A small spectrogram enhancement model, trained from scratch.
Model: 7.55M parameters, log mel input, arch unet, norm batchnorm, activation silu.
Rows from block 9 of a small spectrogram enhancement model, named by matrix and row number. Rows with one number belong to one channel. Each number is 128 + 24 x the weight over its row's rms, rounded and kept within 0 to 255. All counts start at 0.
Before each channel's rows are labels from the 100 clips, of 14976, where the channel reaches its highest value: "band" is the frequency band that holds the peak. Only what is clearly more common there than usual is listed. The data: songs of 200 made-up bird species, synthesised, often over outdoor noise. In brackets: how many of the 100.
# convs0: first 3x3 conv (model.decb.0.1.convs.0.weight, 192x192x3x3, each kernel summed), inputs 96-191
# convs1: second 3x3 conv (model.decb.0.1.convs.1.weight, 192x192x3x3, transposed, each kernel summed), outputs 96-191

band: 500 to 1000 Hz (80)
convs0.152 [117  74  74 116 138 120 158 130 112 134 133  90 143 158 127 136 150 155 116 106 112 158 121  72 117 162 150 116 160 111 118 114 116 156 132 153 142 126 117 147 103 129 122 133  93 106 107 102 124 104 131 136 134 120 160 101 139 111 133 139 108 134 108 105 124 129  97 129 123  87 143 134 148 140  97 173  90 162 137 142 202 145 116  80 153 112 110 109 162 139 133 113 124  92 128 117]
convs1.152 [116 147 124 131 152 117 167 160 123 142 109 140  95 159 116 140 109 103 135 112 142 122 105 128 153 151 114 149 123 120  60 154  90 139 142 118 135 122 115 155 120 135 118 107 135 153 125 106  99 108 111 155 135 113 112 118 140 121 127 147 110 117 142 106 156 103 110 158 121 129  93 111 131 166 138 159  81 109  89 132 129 136 136 133 148 131 121 127 156 158 128 121  79 139 132 148]

band: 500 to 1000 Hz (44); 250 to 500 Hz (38)
convs0.88 [155 111 110 120 165 143 149 130 124  92 142 133 154 108 128 128 132 163 123 117 137 103  98 122  93 136 147 117 128  97 108 141  67  78  95 126 119  87 140 130 108 175 108 155 102 125 139 113 138 128 158 160 146 118 136 106 137 130 146 152 110 121 132 119 158 150 122 122 111  31 107 132 106 134 154  99 172 132 120 144 140 124 139 125 112 106 165  95 113 134  97 148 166 170 152 148]
convs1.88 [152  75 105  80 165 123 133 106 154 141 144 131  96  93 139 130 145 102 114 171 136  96 169 123 134 155 117 134 137 131 163 106 128 136 181 132  93 174 133 158 112 130 150  96 131  88  76 152 138 116  93 126  89 131  93 125 133 123 126 105 127 136 120  82  94 129 152 136  71 114 133 124 140 176 128 153 102 144 120  88 118  96 139 102 121  98 147 103 153 143 114 170 192 113 107 132]

band: 500 to 1000 Hz (30)
convs0.56 [116  92  97 161 108 104 140 141 136 171 115 119 126 125  85 115 118 155 109 140 116 193 132 126 104 155 135 114 128 137 132 116 118 129  84 134 161 106 114 130 130 114  48 102 111 129 159 120  98 126 173 127 152 101 124  94  91 114 116 125 103 160 169 115 140 149 128 161 135 143 119 124 145 131 151 134 110 159 118  92 104 100 107 125 136 123 155 166 177 116  91  83  90 119 127 146]
convs1.56 [132 156 111 104 112 103  91 138 122 102 131 127 144 116 182  91  98 166 163 109 127 164 130 119 100 166 109 122 136  84 128 155 116 145 142 114 120 139 148 131 136 130  90 132 110 154 118 126 119 106 135  97 124 157 151  91 106 104 102 101 126 104 118 104 124 149 152 150 144 135 171 127 142 135 109 111 129 116 120 101 128 136 159 135 170 108 116  95 135 118 134 139  56 125  76 210]

band: 500 to 1000 Hz (82)
convs0.133 [ 96 119 139 155 111 124  99 154 118 112 121 129 122 112 130 162 130 129 142 137 162 157 143 132 106 133 114 115  92 121 169 124 110 143 108  98 114  85  66 141 142 103  64 138 183 107 128 153 116  98 158  92 117 118 107  83 151 153 174 123 136 156 159 142 118 132 123 145 140 155 126 103 132 134 132 115 111 153 130 126 143 135 131 142 121 137 121 164 137  91  91  95 104 170 115  91]
convs1.133 [112 143 126 111 117 133 120 158 123 134 133 137 118 185 108 151 114 109 106 127 126 166 127 122 158 133 115 100 169 140 136 166 111 151 140 127 102 113 101 109 123  93 148 128 114 144 101 112  75 123 139 123 142 162 137 110 158 120 158 135 135 132 130 164 119 137 158 132 143 196 152 128  99 140 128 180 187  97 114 135 133 142 119 116  94 101 119 105 132 109 115 111 116 117 120 133]

band: 500 to 1000 Hz (35)
convs0.170 [139 150 130 129 116 101 123 147 139 101 133 101 128 133  98  99 122  94 127  97 198 129 132 111 102 124  90 165 139 148  97  92 100  88 163 110 111 107 171 152 142 128  90 128 157 154 142 146 167 126 147 102 139 111 102 113 116 114 114 149  94 146 115 131  57  92 135 118 136 130 105 147 121 115 169 150 123 104 113 109 138 115 110 155 172 130 105 146 130 104 113 107  67 145 156 121]
convs1.170 [108 134 133 139 102 147 117 115 126  97 122 145 103  99 142 153 120 111  91 116 116 161 113 127 125 129 119 104 105 139  85 138 147 119 160 164 117 133 121 115  75 151 187 127 110 140 110  91 123 135  95 106 137 137 137 131  98 132 115 140  97 131 106 148 154 138 101 115 158 147 113 136 148 104  85 160 100 145 136 152 169 122 102  99 130 118 100 128 125 202 127 141 172 123  88 115]

band: 1000 to 2000 Hz (48); 500 to 1000 Hz (43)
convs0.143 [109  91 100 147  92 144 107 147 121 154 158 125 123 132 126 102 118  86 147 169 135  95 158 125 143 135 135  74 111  63  99 141 127 112 108 119 118 150 111 155 162  89 143 119 150  66 111 155 108  97  99 135 146 144 134 117 143 127 122 152 112 118 111 139 142 163 115 125 156 121 113 147 115 120 158 119 113 139 145 106 151 176  96 163 148 108 122  89 114 131 133 130 140 119 110 138]
convs1.143 [101 158 118 116  97 139 103 108 186 124 131 153 148 107 111 155 127 158 130 109 123  84  82 111 105 112  98 134 157 173 149  61 136 101 126  99 138 134 166 150 118 117 138 151 125 131 151 108 113 122 135 116 147 106 106 132 130 101 137  91 113 160 131  84 111 135 149 125 108 119 137 136 114 130  94 145  94 166 141 140 106 120 139 122 120 177 115 152 128 146 137 111 120 140 129 175]

band: 1000 to 2000 Hz (49)
convs0.173 [165 142 162 131  91 120 128 137 112 138  94 165 127 100 136 123 129  57 150 116 125 106 174 109 142 139 133 113 134 149 121 170 125 112 110 139 171 100 124 130 147 149 166 136 105 132 131 178 126 153 137 132 131 118 126 126 128 142 103 112 132 146 137 105 162 107 101 120 137 123 124 122 134 128 145 140 153 115 142 128 146 153 144 188 139 136 151 111 165 141 110 140 135 158 147 119]
convs1.173 [ 82 134 126 109  93 104 147 131 134 123  74  93 125 113 107 123 130 180 117 126 109 114  89 140 139 152 143 138 130  97 111 130  65 119 129 137 157 111 133 141 112  58 153 119 156 172 144 163 145 136 118 131 134 100 151 129 142  87 141 124 144  61 117 114 131 132 137 122 101  97 123 127 135 126 129  98 117 119  96 145 174 132 127  90 111  99  88 118 115 134 125  44 104 128 140 161]